{"model": "contrastive image-text model", "dataset": "scattered letters and digits in many colours", "train_examples": 195000, "image_size": 48, "crop_scale_min": 0.8, "horizontal_flip": false, "tokenizer": "word", "vocab_size": 53, "loss": "softmax", "embed_dim": 256, "encoder_arch": "swin", "encoder_norm": "rmsnorm", "encoder_norm_position": "pre", "encoder_activation": "star_relu", "encoder_mlp_ratio": 4, "encoder_head_dim": 64, "encoder_fused_qkv": true, "encoder_bias": "all", "encoder_qk_norm": false, "encoder_parallel_block": false, "encoder_dropout": 0.05, "encoder_inner_norm": false, "encoder_patch_size": [2, 2], "encoder_depths": [2, 2, 3, 2], "encoder_widths": [80, 160, 320, 640], "text_encoder_causal": false, "text_encoder_width": 256, "text_encoder_layers": 7, "text_encoder_norm": "rmsnorm", "text_encoder_norm_position": "pre", "text_encoder_activation": "swiglu", "text_encoder_mlp_ratio": 4, "text_encoder_head_dim": 32, "text_encoder_fused_qkv": true, "text_encoder_bias": "all", "text_encoder_qk_norm": false, "text_encoder_parallel_block": false, "text_encoder_inner_norm": false, "text_encoder_positions": "learned", "init": "lecun_normal", "residual_init": "none", "optimizer": "soap", "beta2": 0.99, "lr": 0.0014, "beta1": 0.95, "shampoo_beta": 0.99, "eps": 1e-08, "precondition_frequency": 20, "max_precond_dim": 1024, "one_sided": false, "adamw_lr_other_params": 0.0019, "steps": 7600, "batch_size": 256, "epochs": 10.0, "lr_schedule": "poly", "final_lr_fraction": 0.1, "warmup_steps": 760, "weight_decay": 0.1, "adamw_weight_decay_other_params": 0.01}
Rows from block 2 of the image encoder of a small contrastive image-text model, named by matrix and row number. Rows with one number belong to one neuron. Each number is 128 + 24 x the weight over its row's rms, rounded and kept within 0 to 255. All counts start at 0. Numbers have three digits each. After the name is the row's rms in percent of the matrix's.
After each neuron's rows are labels from the 100 images, of 14848, where the neuron reaches its highest value: "top examples" is what is common among them. Only what is clearly more common there than usual is listed. The data: scattered letters and digits in many colours.
# fc1: MLP up (encoder.blocks.2.mlp.fc1.weight, 640x160), inputs 80-159
# fc2: MLP down (encoder.blocks.2.mlp.fc2.weight, 160x640, transposed), outputs 80-159

fc1.580 092:142113161132140115157152079118108097164127119098123133094143127124104104130134182153102131137105112117103128126149147095114154143126124154135135121156158104172157119121123164131132096104112127098125151126137107138113128133143127146119115067
fc2.580 096:107139108121128131145129120104117144110141115080065118135137111156119114158122097187097122109140121132107139126146152134158153135086137125106118154179112140158114139168104139153080126081147120073149165140130110095140156145110141114154129153
top examples: purple

fc1.110 094:116085145125141161085116112145129144147128134131149117161172154158170134133139121065127117153154119065073176086137132126137121163137120096122107115140079130119126130119064141114087142121147129072129147135115098104126108111138148109173123129
fc2.110 099:144157111150156074131119119139132138144122125125152139104114170132130103111182142156152124115166121136144124108130135116138120092133167157106145081150091152177153079094123101138167152122164126160107115122171124115138144145163149134109131159
top examples: pink; white

fc1.536 094:062151113165121155153107133111078116088121123147135140124122164105130140113120152108108148148118168140129157108080098151136059141142130141105155145095111131137152089123116157117151123130089183077136113150136134118097157124143132140077164132
fc2.536 093:136152110127143128147156159117127111147138117091108132135143163141133129094129089122123142113142144166163114116113122120173150166123135105086117107146185123113159145091167137132133094112159105149136110162147152123159167125141174144090143154
top examples: teal

fc1.68 099:093133099149098113124124121109118146104127126113160151132135172113105143151144096130109109106127158112142141124091126090127096086085078111129095115112133154105114155131125128124156112118117137132125154098134106123133046154166139115128091100
fc2.68 089:112132127133139115104139132181122128140146130143143102131143113118137173158168088084135089110120104072141126149146118161127093138121128110162135117139154132161116147138116137110125132087142160102143152181097105092141111162126167169127119095
top examples: pink; orange; yellow

fc1.320 102:146127070112128155107149135137146120082146144136157147145116156111095127123099130126156092131090143151143175152142141120117124106125155138109147102082092148157116122145102148151066147184110089136086105127108100101136117124144158094172105143
fc2.320 109:129145143142093136095105154126116124133153142139128128115148139110127103075156097121110133110147087085147151152118099143139130161106163087152142132109099139114109096189111088104134124073111083119143154137163137153134150113089142130113142140
top examples: pink

fc1.53 089:071104141155111144094129122089142106112152114133157110151129177128135162118103100153151117140140148136081136129174139095138149160148123167095105122128073116121150080150135121133114101109128090131138139128125095156177121122156126100163162213
fc2.53 099:159149156092175124113136103140106142086119185134143144149114103153138128164149140125116106143149121186138110116151109155119131099139131132119175100109141104117147160126102159118141071091157154130105112098130149175139112132132122110155152140
top examples: teal; brown; blue; black

fc1.287 095:133154180099061152120115092123142098157134146145173157117138133120138120154108154091125101122125115115129121128127153149163119119136157145101136184090115166119125117138167136164115107109123144134120142090151119120114104128125156148167123161
fc2.287 100:116112108145136136101139114115126127127109108187118115088162131094138177103151112148129127117113153142094129122135135122097143147107122122108077131117148114093126143139143171126129104129170123133148135060113081138156145128151117142126149079
top examples: red; orange; pink; yellow

fc1.86 090:139092102129195130103105129145088109130097141120151118124151127115120188104137099106154125153110115119131135133143156135136148117157136163140150117106161154155117095162130157130120133129119106153091100115138105122154127116150115116145169110
fc2.86 096:130132159133147134121124121155124131132140150152122108126136168127108187120135144154138169150138121145131117133134098164123115141167144116133079133129136145137097124138152100143125126142122046118120122134121155102124114123143117164129127118
top examples: yellow; white; orange

fc1.475 091:120124137106181140111141125129161163088117179156132141134148072160139134134129091149102112097123128133151143116185142173135129167128155136124131102107109139128112097161147153098158120088140173135116096139127133115116161161119185116125127146
fc2.475 105:104156115109162113141112117146115168112127152118142105149130152120109130109116131106149127124142157141114101133125135120130075152086126134081119161174112158182115087120098129112112103145149107078108114112148186085128091148142159117117132133
top examples: yellow

fc1.282 093:128105111140136086153123138108097149093081080112108078125131127153104150135099141149151130141126150118122131138133111110091146166119118122121139103141175135132146119129121115112110141141140147135152123170069134127083170110149136064101137142
fc2.282 093:140129143092113119125105141149136120095144128112111123111104155152091142133132147112105171144135125198118125080151100100099119151145074127118145091147098131103150167122112173146172147169133189103128137157152117105137115105131137060126170116
top examples: red

fc1.592 098:155109080114148106123148134084170155171092147113171131184120093144103145072111124124113120158127121172110139089113130136139140098166155096118124102142157139142130130104152104154152137145168114120105125162119112058108157117146156147143134105
fc2.592 096:082139117153177105122128106113104111107151092163119136106117133138112089100155122150131110111149123124160044132140143144104137140153114116145134127120188108141131171147139150138143111103164140157130138172118093140169134141096134141131113159
top examples: purple; black; brown; blue

fc1.194 107:112144135126123137147134113152129145123126089121097124157072162093091115143077115114141086144150111153110170099185125124129126172143131122113118128097147168143142115157100156163130178117155120153136155139159150136115085125153144134122128142
fc2.194 098:155136101148126136192130117108149136123155124173128137168108111170123142117089124170147135132142161099090145096086146114106152141156147153185142136118139123111127111148129108109105159119166125162107146120128110122138157112109126062125126140
top examples: white

fc1.373 086:117143157146137132152135161093103110114148112105145117106131041109135127129119151127124143162089133165116123135136139098095122100073116156172111085173136163129135108143133131159176125152121100101150105118150151116124133184129141129146102114
fc2.373 088:115132064143097159165115093141138113121089134141120128139100141096122088122155127098135127146121151125115169093129123144073157101114123112122110144148135152126110122121154111153180094068129103127070121146139163138167123114149087153133154120
top examples: purple

fc1.315 099:104121114129081152133158173158130140163128143107158152123105130098120098136128143120139089131119147160084166118116173160094139149104138132182115077137130139153145140152146127128138129103111145134124102131112120139148143072088135155132175151
fc2.315 099:107158144139129130194131124128088098136139120117067159135138149159158141143165127145117118147126104107131129143101096131129168172111135109166152132118121130137089135138124115169136094105131099150117158105138147161099152138158162130145142097
top examples: brown; blue; purple; black

fc1.451 113:153129105112104132111147144144135145128143142069102126132105128119116112139165145156147126108165106127124082136120156116146130142148160120110132132149117096135154097091134160135104133132126119133111129166135134069166088141153164114174124123
fc2.451 102:137142137131121135152154120108125078134134112129150151172145127146133110113132087118156133117157112174160103124133148144147097156182145189116161137113132128126141159128171115097105140095092138179096131104124094154136139123142105125091130129
top examples: teal; red

fc1.112 100:120140119063140126144155137150149145144115131090102163156118149117092087108080152108124107126135134133143131090156138104105112193151118141118118127129048126118172122121130132127107095081122133116129092153098102110105115123109109114134146096
fc2.112 102:109162128107119065168104150126114124172141077107159104120133115112135126125135150129079144154128104167096079152114155131142122112159146159124144145159123140137135133142119126162133156167179122095155110095107139120135136123157080128119175131
top examples: orange

fc1.18 102:146129136142145146175123152146099133132143099163130093109116113092159087136135127117104075138141157129120104178127161152144095109146132115107099153129115131074196113086125152118148093155134111117101166083129155112118194121085098114123121118
fc2.18 102:126161136147103146133101097104135093135131125148115159131128084124161107127111130123147136110132148110096101133125129125152134146112118141148137141174159157139171097099113152143079106116116147071159125097109166113100117104133119162100124153
top examples: green; yellow; white

fc1.89 082:123100118173127129139132123121166115153170141150132154109109150136118141120114087116125151091104092143093157088129140097112132143152152166134146106122125116138122161163099091083150143175145179138143114128064154082147130112125113120134131120
fc2.89 089:114105106138148108110135128169146061151097151113151101110126102159118148132131137177128103134080097121119145139121179082115135149122112137139119143145107130150139133116112139106142162119106107114127128137105097129100124113124153145171160120
top examples: orange; pink

fc1.301 105:143165126094122130099103137152136105156091116119150117086130138142121136150154109154118151090123124162143154137148145107115112084149096110126147126105081110138133193106111126141122113159130124104124163140136139135147083089125151160084101150
fc2.301 100:142120154152111118143124108119133089106146068162130125169115117095122165123144125099143113116157088136122132117154160081151110132149138129150117133158113200169123164125126106135114133124042115121146124141152159143139124117118118158118150120
top examples: orange; white; the character M

fc1.262 107:107136116163076099084132117095136130150157139145166149151147085114095088109164125117089119167064145172139156135120087100098097109137114109152152120135139149142128129136143155146137162166112093104126098124097154148132136146124131127165138110
fc2.262 115:108129136107143155111128122116099085125151152082151131155128148158139139111139105118118162133111093139116156172099175153120162099107113133126155130146130149166136139115118154151150140150177150150131144122158106137152151151125158113154145085
top examples: red; purple; count: six

fc1.129 104:135133113187144139123104145146104117113096104112078168119099157170106090152110140129111106089157124109170112098162081111160143156157132112155135123126150111121121135112117130143169150123151102120135166163105094137151152134146145159159138135
fc2.129 096:144112130162158145138115116114133177143148133074074124146137099152106144114116147147121151136122097102132156107181095152156129161136116144097142145152125107132114162097100122175133166147168152145132134096117199139081158089152130142079129129
top examples: red

fc1.12 108:151178122153121159139103120172123132134149141119136158151130136149178132115138129108158136149112119138154129109116157096131179192105110172112137161158154132113154153152119137171138131140136135171144184085115114133081139148123141138093137097
fc2.12 100:146109143124109158157163104114092135144125132088116130089128136091122092110138074120131177141115136112069104146152102115111123150151120120092088099094145113099114140153139123103121163146142149113148122110123171107147143119160160131106160098
top examples: yellow; white

fc1.4 103:213109104140126113101117137103137129145174084126166102139118126172122134102124162158161120124142130141132126134135130108129119122113149111133170157118102111122125132162167066096099098090145129137103110143131123125126138107128189119144125140
fc2.4 104:082122083140103136197136153105083121095134127126092119159119171155083149110096115141140147162151144163121127129095144135171114122103103132146138117144149151138106125182103109154185120128119114144128117102154170097124119137136112166148172119
top examples: black; blue

fc1.172 087:091151122115117139161139129153109117104089064144100173118109100072135118133115146131091140118117130183156135134153136138171137118155167155120171164156144121121113105138092149153166132119123104138105136125130138128163157127136150140118156153
fc2.172 086:106139139150150106158105150130141153155125131112162146102152141158119151124113109126147124134108143145151139114158087105138164109099112149092137125090175120125111196124109130112152098118153148141110093137136115113138086149140108133159134130
top examples: yellow

fc1.387 096:160094076134134127089156113145158144128161118139133146167105112149140125140168118146111133117118151142151128156150078131127134087128141137112126167169135106140145101113122127105106181126146104118079184158119149143139116071098124169122115125
fc2.387 092:098124141140129127123162161151145115159098138110132106161136133143187126102089158135145092138146113111148127125115113101125096143125112092142117147143111163143139095115084110093172106124130111091151121102183150102147122100106163108145145093
top examples: black

fc1.171 096:159104180113094130125159116127142155151131147111113103144101086117117143109112138175110110155118109092144127161129165119143137080129133119125139138118132113090150124144072141156132145137085135134111128147124150107128126184136095098119186108
fc2.171 101:097096118110131124129113140090071129110135156163106114062139122163126129134144108136168152123151122135128128109158106157154156153115118124099128163127073102155084112143151076106112138106153077097155154119133159120069116122118137156141117112
top examples: red; blue

fc1.201 113:117142124089162133160119147131173157121163158116114135096115120105096107121147156157103107144115142126097122134091165131103187116108136127129173103127147094140126142077151127113152160110173112142115104140075119135111143131099121151142143089
fc2.201 108:119101136123148111105138116157125110132138088110137118164120153136148171116139125106140134116142072155127166081163119120149110104155095128148139121144107115100094178118130148157158167098117120172098146157160160147079133154130107072116135175
top examples: pink

fc1.189 113:139093151133101163116157121128175103125104147115133129109140124091110168142108138128154111112113121150116162121137120117108147129073118172085148116160137151149127141138121108133158140152132106100071086168113122104155130146101125153123115139
fc2.189 105:103121112116105100101129119135131091176109144094135130136155108112133127138154141156147065169131162112116135122133120154110098092121098113141142097144162094129081100133085146117062131112146135156136114116115110125089135150131107127112134125
top examples: red; purple; brown

fc1.218 082:143135098118113127118135126102167144148101127094104141115121089151167105138170133108125156121101134147111118128123176099121136112122147149148164159096120113145089122141163095148142113122084115118157144101124095097121144086133172135155108108
fc2.218 092:152122157158168167181110098147115115122126123147088084174154100181165100170157072129134149107127129088150101125097115143138085127151126070135109145134113105126133127130106154111103132104144154118105102171149138148147095126104112134131150058
top examples: yellow; white

fc1.268 084:124086115176145178112158138102137116131094088109120139154150149149142066128124117135110142128162126114098102148103156079059095129178138110138150136115095110133136126072160088118104105159139149148158122129115115095164138135168126141119135131
fc2.268 092:138120138107042128130104126143112112111104142144136119079116110120134138132143108139139108163108115169110120148139157127148182073167121141149112161145105130162112163152128117125108134093158120087105181119105143108115135127125164145080135106
top examples: white; yellow

fc1.273 107:097128133123186127123098129144161102112155137128113135152139126133103122174088147073140130082159129118124126127092128123144107113141082138091133113170150103128142145131142118093130119132175137127098133120113090154123111123139144084119129134
fc2.273 094:103122149086143123136100117120106106162163114108101150121095139146118129129128167133141166181089183110103136106090139094142101125146148181136152111128098157164145174169176123109110139096106103123120134133126161124136114147133138166120147102
top examples: blue; purple

fc1.63 101:127123177116113111099124135163075147110106109128125158129126102106169136130114130150081136143104147105140098146152157135138117109129087136139114161114095120104124133135128110138136152151124108163133147135172130141129096131142107132152114116
fc2.63 100:141108111134116139090163146080142162140103129111119146140130122142091149132112130088137146131171106104129104112133160149098172173126115147164133110178154106145119140135153148159123146133097130122124129146161119171090123159148121113051137145
top examples: brown

fc1.422 098:117111126103079100100117153122151120172076148123134104163136122127076159122116116124131145143149142118122097146142168150157171107112132131134127145073125143145117179148159097130158127151107164115124163119138125158105133115130109140143151104
fc2.422 098:131174108105167123109171145107135117137127118134147118116123134147104145128124195143134096109139129137171139132122119098099093144131099129137140126120099075124143133177142145100173110107112145135126121135133092135141114084125147096098169125
top examples: blue; purple; black; brown

fc1.246 110:133169142119135108092102127118148131154130137146154137109157150121140146167147139134167116147121112110122172126169143125129089124105114110171139069131096162171150134145133148094136138057110151150150099156109092138136122123128147166113122124
fc2.246 093:154163119090133099113104140110106083154150183095126092110125123171117121123116142091139111120163131116159146146096138099132148173115125128144111117116123136135104114155152128108146144143135150145140115133121155127104132126091123160088146090
top examples: purple; brown; blue

fc1.179 092:139111159110145132108147117122117116102153084127167095109131112189113135159136095118150092148079162153115125107155109133145115099112122143089130106108117160123153158116135137117101137140093166131121106159085137178088114121155171133108109113
fc2.179 097:113119125097119135091116139109124112095099119085147108132132147147124158148075087147084055143103141126115140141114132093148122148096158083127128153106114165150124109132128113149134140094119127127137151087138122128076116134125129105103114148
top examples: black; blue; purple; the character S

fc1.211 115:098120110096169136115136153158103099172141098139123118103129112147107135118144155172116149142178116133125159149133154146114097124114115111118129123145117137080071107150145155140121160135126144159159103128113158150108148117100093098128154132
fc2.211 095:126132139148139124140141089141129082155179142104120140109108142109148135115065113122086150135127137138147112173173156102094172147118134092117112167125104167155062162117124158161110135121153152124108090121118073121104167155115124134139105151
top examples: pink

fc1.398 096:142133160107099171141127102116187100106119122127165141105139121117153128119143164083131153111104115146103156096099124117095136084130131099132131129170161147151116176140100126108129132137102142153102162103152149089156107058108109147164167177
fc2.398 096:150122140144142105151114112149085121123152159169134152160104158110137137146136123171147119099119177142104162108112134129108153127113169101161121105133155111103122125135193150152145075120170124121110120146145145118131139115166085114116095138
top examples: orange; white; pink; count: six

fc1.340 108:143126128121151129211147086114128155131130127089102087112145163121115131171126106121127112124168121135149113147101079143153195120129145140150086132103124112106109176167117144134118090141144106110102130151162155134139136157147165129115137130
fc2.340 112:139166160166131154117095151100141092110151140106108122113124077153133124142157137168152099129137130148115132098146143165161113101099169100105110163106128114134150130056167162154172126153128119162109141145161131108109123129130151150143136130
top examples: teal; blue

fc1.216 097:141154100114146135143091137121172125143171114115122137116124133133118101105131121168085141122157129127122071104138204166123098108142136128120133129104148117128124108157145127112096124122114128073108128124101126104115097164118108139075147118
fc2.216 091:105114133152130117136151132140129157111144142098191134109132121119085121123094114100083129119115097168111148110148115145085143128115120146061110167140150141160163084090098154096143124096160138098111147157127140119133126167155118082092166120
top examples: yellow

fc1.269 081:140177105133084150106154129079150141120133121091164144144116131130136149149124118089131147118101149159089120114171128145158114097101118147164128129127091162118127095137163176100137169137159088151132140122104108076118094146162128127117134109
fc2.269 097:158125140137120123133131151147168155181114127196132176166134106118078117113140130147098127168107131137138160112111107081143106145124119078115098153146127111135117137129099090098121148120130172120179090094159119111162136132134088111144096111
top examples: the character W

fc1.307 094:122113132144110149109121157118093076168107132054146130133148093090127091134159113132141156128100157127142140123145117101158063164160115157124162119138122142166145140087104120150147131148115154132118164123116172115147109143105154112108147080
fc2.307 102:130128132129115106145133154146167146092141150164114095131152114120084158124150094126124125134102085115182139110142159152164128157155103082127117130142110143103115124139149152112104103159130094133145124140139165144138143139125094128143095138
top examples: red

fc1.453 101:121092123135118109110124158127113120124123122111131169139116124181141108156160110167100116139148143123116177122135142128147127115111098124123146129161071185103113138099167139137138087152097143135180134110117193127148120128142108144105139129
fc2.453 096:147144162120149110132111150118110123133092130171170132178076168094109162130118088115136132119125109138155124139136116082134121118152108110152124121095128121148130162156131175115112139166110143123109126119126126134083111178097141157165141115
top examples: orange; yellow

fc1.225 098:122101126126111135157110170101121093124166134117122123123119126152138071135099145131123126106151137149141125105138122123129167150091113108143138136145120100081138115123156168093138131195123137116154119151105146082140139105102117140105163148
fc2.225 105:123141126113137135176105128112147114119113166135139104127125112141143131123175153140098079129112126116159183109083125139123103154149093137121123171155112174123128076114172151131108164128149091116093178112140110162122096113136130133114157108
top examples: pink

fc1.186 093:105132144122122095148145101099129133144120127062106121132088141137095114161157140142128157110139126165103121094133123127142123130127138120163090142149142127103108170136167137183163143123128137104128075086097136124129154146144105141131139075
fc2.186 090:109134118125146147132120131176126136150105120119186147122137159130184137130137160174101115149133122116117123121127118102102128048126156157145143138166133108141153128105115082092127124167140165115135095125154156089133167125138113162125126122
top examples: red; pink; orange

fc1.302 100:144106152091096139147091129082156127129091131147126120121130126130133175122106140129160111124130152109148095126146141087140144112098108096157126104152138096108084117105118089095068103142086171106145129151110118117142084101129157130107111140
fc2.302 098:097124135133110133119112122117154133197113094154124139131095109186149153127114076147149124123145082153096146100112151114121124087103138083118087138144152108167154129102109083161126119137118160132117127111136065125133118114071111098118130123
top examples: yellow

fc1.571 106:117130137127105113142139154087117089154098162109180150174157116097139119128144129170132132103132144137067171136126156170139143128154143144116108106101151153112157118093109141140156164132156131151108122127136134117124146093108102134149123138
fc2.571 100:141133104135153124126098099140154164153133132126149159106079134100096123122121125088144154143123147133091097106126149113135118109119124183172129145152086160097176116121109154130111109137109162114119141199131126124103115133157123165109159139
top examples: orange; pink; yellow

fc1.241 114:157152099128130085143121094114150107091128155110137136103136097115125138114172119104093124145094145164131127122171097129131104124133098139131134071109155142134101096093128117150119110132120099105131116065108154144126102137105111150088173151
fc2.241 101:128099131127129152096103150161092122136139115063097170094112159120120128080119105167145113123105142105171167139123135179122125103149122098166172157149117101139141085092121145165143122126155111145119134145150138106116119175116148139143130112
top examples: red

fc1.619 100:080096149109111078091113109100166120145124149115142103118129109112141166139115101129140133156109139107153124097133126113175099067100102096178099116123125117131122102158128132124092143137153136150118100136164153140130126131124137136097135151
fc2.619 098:136090143161123098112113183112130093127158124167080125160143134145142147132153100140142097158113137154129134157095154127110132114111111161140162151099133104149172133123109080108083156117117119096113108117159099128144141149131159115103123139
top examples: brown

fc1.535 102:136146105118152161126099125118116152097115145122114097144163131118137138132154134135135085113126129118164141127119163155088158081133151108147121080102132147125136155142134174133165142156153154146109085153136171141126147161152107128134124129
fc2.535 099:162127106162147122149139104187127120090138127087125149154144087124139101120143154109129123147103142145137120103119096119087125150128164094115144133121138107101121136138130118170157191157141130081130095082148130136142122142143141108127101125
top examples: pink; white; orange

fc1.156 087:133100176122148164150115136088117126121136116132107115050114135121150140116115162123101130133195124174123180181145106111156177141114108146137081110149150160138144132097124144099123143117108130127112116137110111166106127092129115108130145086
fc2.156 113:131138116119121114132105168151103141119060140150102135143162130084148151115086137161171125157128097114164107130090142148154094135109138151095130123115107167123145142113115090137152139125120159114146146149160141173197192145130131113134131127
top examples: purple

fc1.266 103:104107079153121106081112144169105160135131119129139126187159095146089123142168174133112123093145151173112154122143134081140127120123096089168128135116088094108175096132120127104119138114161096128076134111161132113098089134110144134108118141
fc2.266 090:125170129062163127140082125103147148115157115081113143159132111139079124134125129130096101118125133145173139156161120132149130128141165192130159103115160097159111139095088143120138145151123127108111156116135140155114131122118137172139181124
top examples: blue; purple; black; brown

fc1.474 103:108097086087139147090124135111133144129111141111133132131141171133123105145158098149105152129097113123159139190100090117095144136137093151113131127158136098122136141114099081125134090100140148117133109080108138114112140154094125096153143120
fc2.474 094:178100145143129092107125142141102112137129077165154144112137141136127120102143118156086171133095117135116136139134141137106147103135161137119187094120089130121139115115128156145130130121099144125127143155154166121159118149096171087146125139
top examples: orange; red

fc1.251 087:121102130122140160161159111126120090133135114172115123075130148139112118093129134141174137114145189145144146146144160169138077123127128098153088077143078119154132122138139082120098126151113179107139130159089143136169152173162125127131112100
fc2.251 092:055128091110121154119124106166141154126129139125098116109106170115115123134140145124095097106112122110150152124102128115154131147152151122125134139115150135173166107135146115110145093146160109084145097067132134173134114107146132139111091103
top examples: brown; count: six

fc1.548 116:112145109155127152136148135097111088124090191145108142085127123120173103131137116135106149176122068135176114105108108106131119120156124136101111102110141095157157123131112132143152116173110098127129109099094142146082171161096156114124119104
fc2.548 105:148158123147132148134112138148125135146104132125114131181117163145137110111127130145150107090147131129105099136130111182160111107143139110166143148096140107081113134092172123131117142115152048099167112122166141100081096137127129162138144140
top examples: green; black; purple; blue

fc1.345 112:133145175157141126150163113149157104141148145136159114165098158133138148160132106109115131146099167114156135135130108136099097108130151157176136141104131199139170142134154092105152152155100155089170137126119132157119128118128079122144124111
fc2.345 101:136109119166132090128141092149131140137131122133128132137081159113135111097128143130119107141096137146081134115119165141145159139112145129107142102133110139147100141128175115118127128116178108138075162119132112158138119142132139093149130124
top examples: black; brown; blue; purple

fc1.605 095:097123142109119125068080125125158125137179147127156124144115168109111132160115171135146128125151128101153166099105177123128115154148073128134134149122102090118113077146146073099120133105159136142098148134112139140128141125148159154120158153
fc2.605 097:081149148128160109147089149101130106163111080181159133123108177122141136139171112133135140139141110132114134111101095092131129163120149129111141113106098127153133137162155138177113135086140181147144096126106107162106110126146127118119152112
top examples: teal

fc1.167 095:165122124133114106132138129142105124183183116137137164124105133107177118115154141134197136133158116100132163089164142145139131115133123114139143140130123101134141183136145093126121150139090131111115122127102129127120147112062074132070114109
fc2.167 103:114113124103165139142140106156134136107132138158102125159078121123167135151151135078124146107112127135146134116138170096121085186150122113131157163152147136086139124129149134140143085089169159076139128089110166163105129097128119101119142101
top examples: green; white; pink; yellow

fc1.406 100:114124150130157101130106114130117130154095157126109109099130121120142136098163137144126081111119121078144175153121148137137159119150119132110138114130130103123140166146177155160125115133116108095137078128152126122120127132108189121068180120
fc2.406 105:149115071127127130157136133091111126106145127100142141127145150132164110131132101118146183140158125151111146108150140134115171122095110099144148150111159132124106110108134120146163146123145123107113117131113131089154179156210162129131163078
top examples: teal

fc1.143 112:094133090120115143078077125170110146116147126116115140153157142118137134119114129139128146092121116102153145158150122148134128165141153128150120172117126144154136125129132181152113132152100121171170174069158128112114106185135157134093110096
fc2.143 103:123117149134131113128124139134132116177128109124136132142138153097147149093061136183193119149133128142127116128136153110131130111135138119139146132092135130087140147131137128136173171101175089138072118113108134092142144097139122111110132193
top examples: green; the character E

fc1.150 101:072144146138109121141103112148101107064126129146123156133151131093124144139122122120131120115123120121156141112113117110133145162141166181109084098201102144118154124145117118139124161092115129150104131120110149118114121124118125127143129101
fc2.150 109:097129125121175122107141091127126138099128146140122125172170157119158161127144116108128115129124152145127151116138106128135114087153143118102138117079148090155072101145121130144160149113065169141115170103156104128133166145136093180146167165
top examples: blue; purple; brown

fc1.376 101:140123131166150139120125114138152103138073133168113093133133143101107145104126139118174127139107145160126109132093110153108124113166103157172155156126138119095106140126120120142118104151153102121108116104143095117119100118103166058133080093
fc2.376 097:148158103133125126162125107126133160142169142164133147131160141135114099128092088115149144131159157152113134155138144148104110122128120083113142126078101112138118143168091159127114192133135119116152144103142156141123116160086115073116100122
top examples: purple; brown; blue; black

fc1.501 095:102120115122097109121151132171108100149137100144158112145142162104130104146172074148194080085150124151181121173139105133159101142084097140125127123127097145146161128135117120129151154124109111117095104128131158140157153147115167137166119138
fc2.501 106:137134125146078122148147113117087111139135112128137123097152121114109077104121150119153169137119140107130145122113129128176147148105088121155123153179095162127130150119178166135134148099139119165144090113166092107154137103140116137113125119
top examples: black; brown

fc1.467 094:140162129089109158124143119187157127141142112151150102100127155094116117137117112118159073128130107172130168111106145138100120148112114165127106106161126144118178139166124143101140094152132142117119121141091134163126123133142175135161133083
fc2.467 100:129107148140173099140149112124130132127155128154108128110108129105099118086143168161119093125108175103108147105106099119119148089100171145123128176117133139152149115112101116144137111107071138142130099151141128110118143183129125107105089131
top examples: black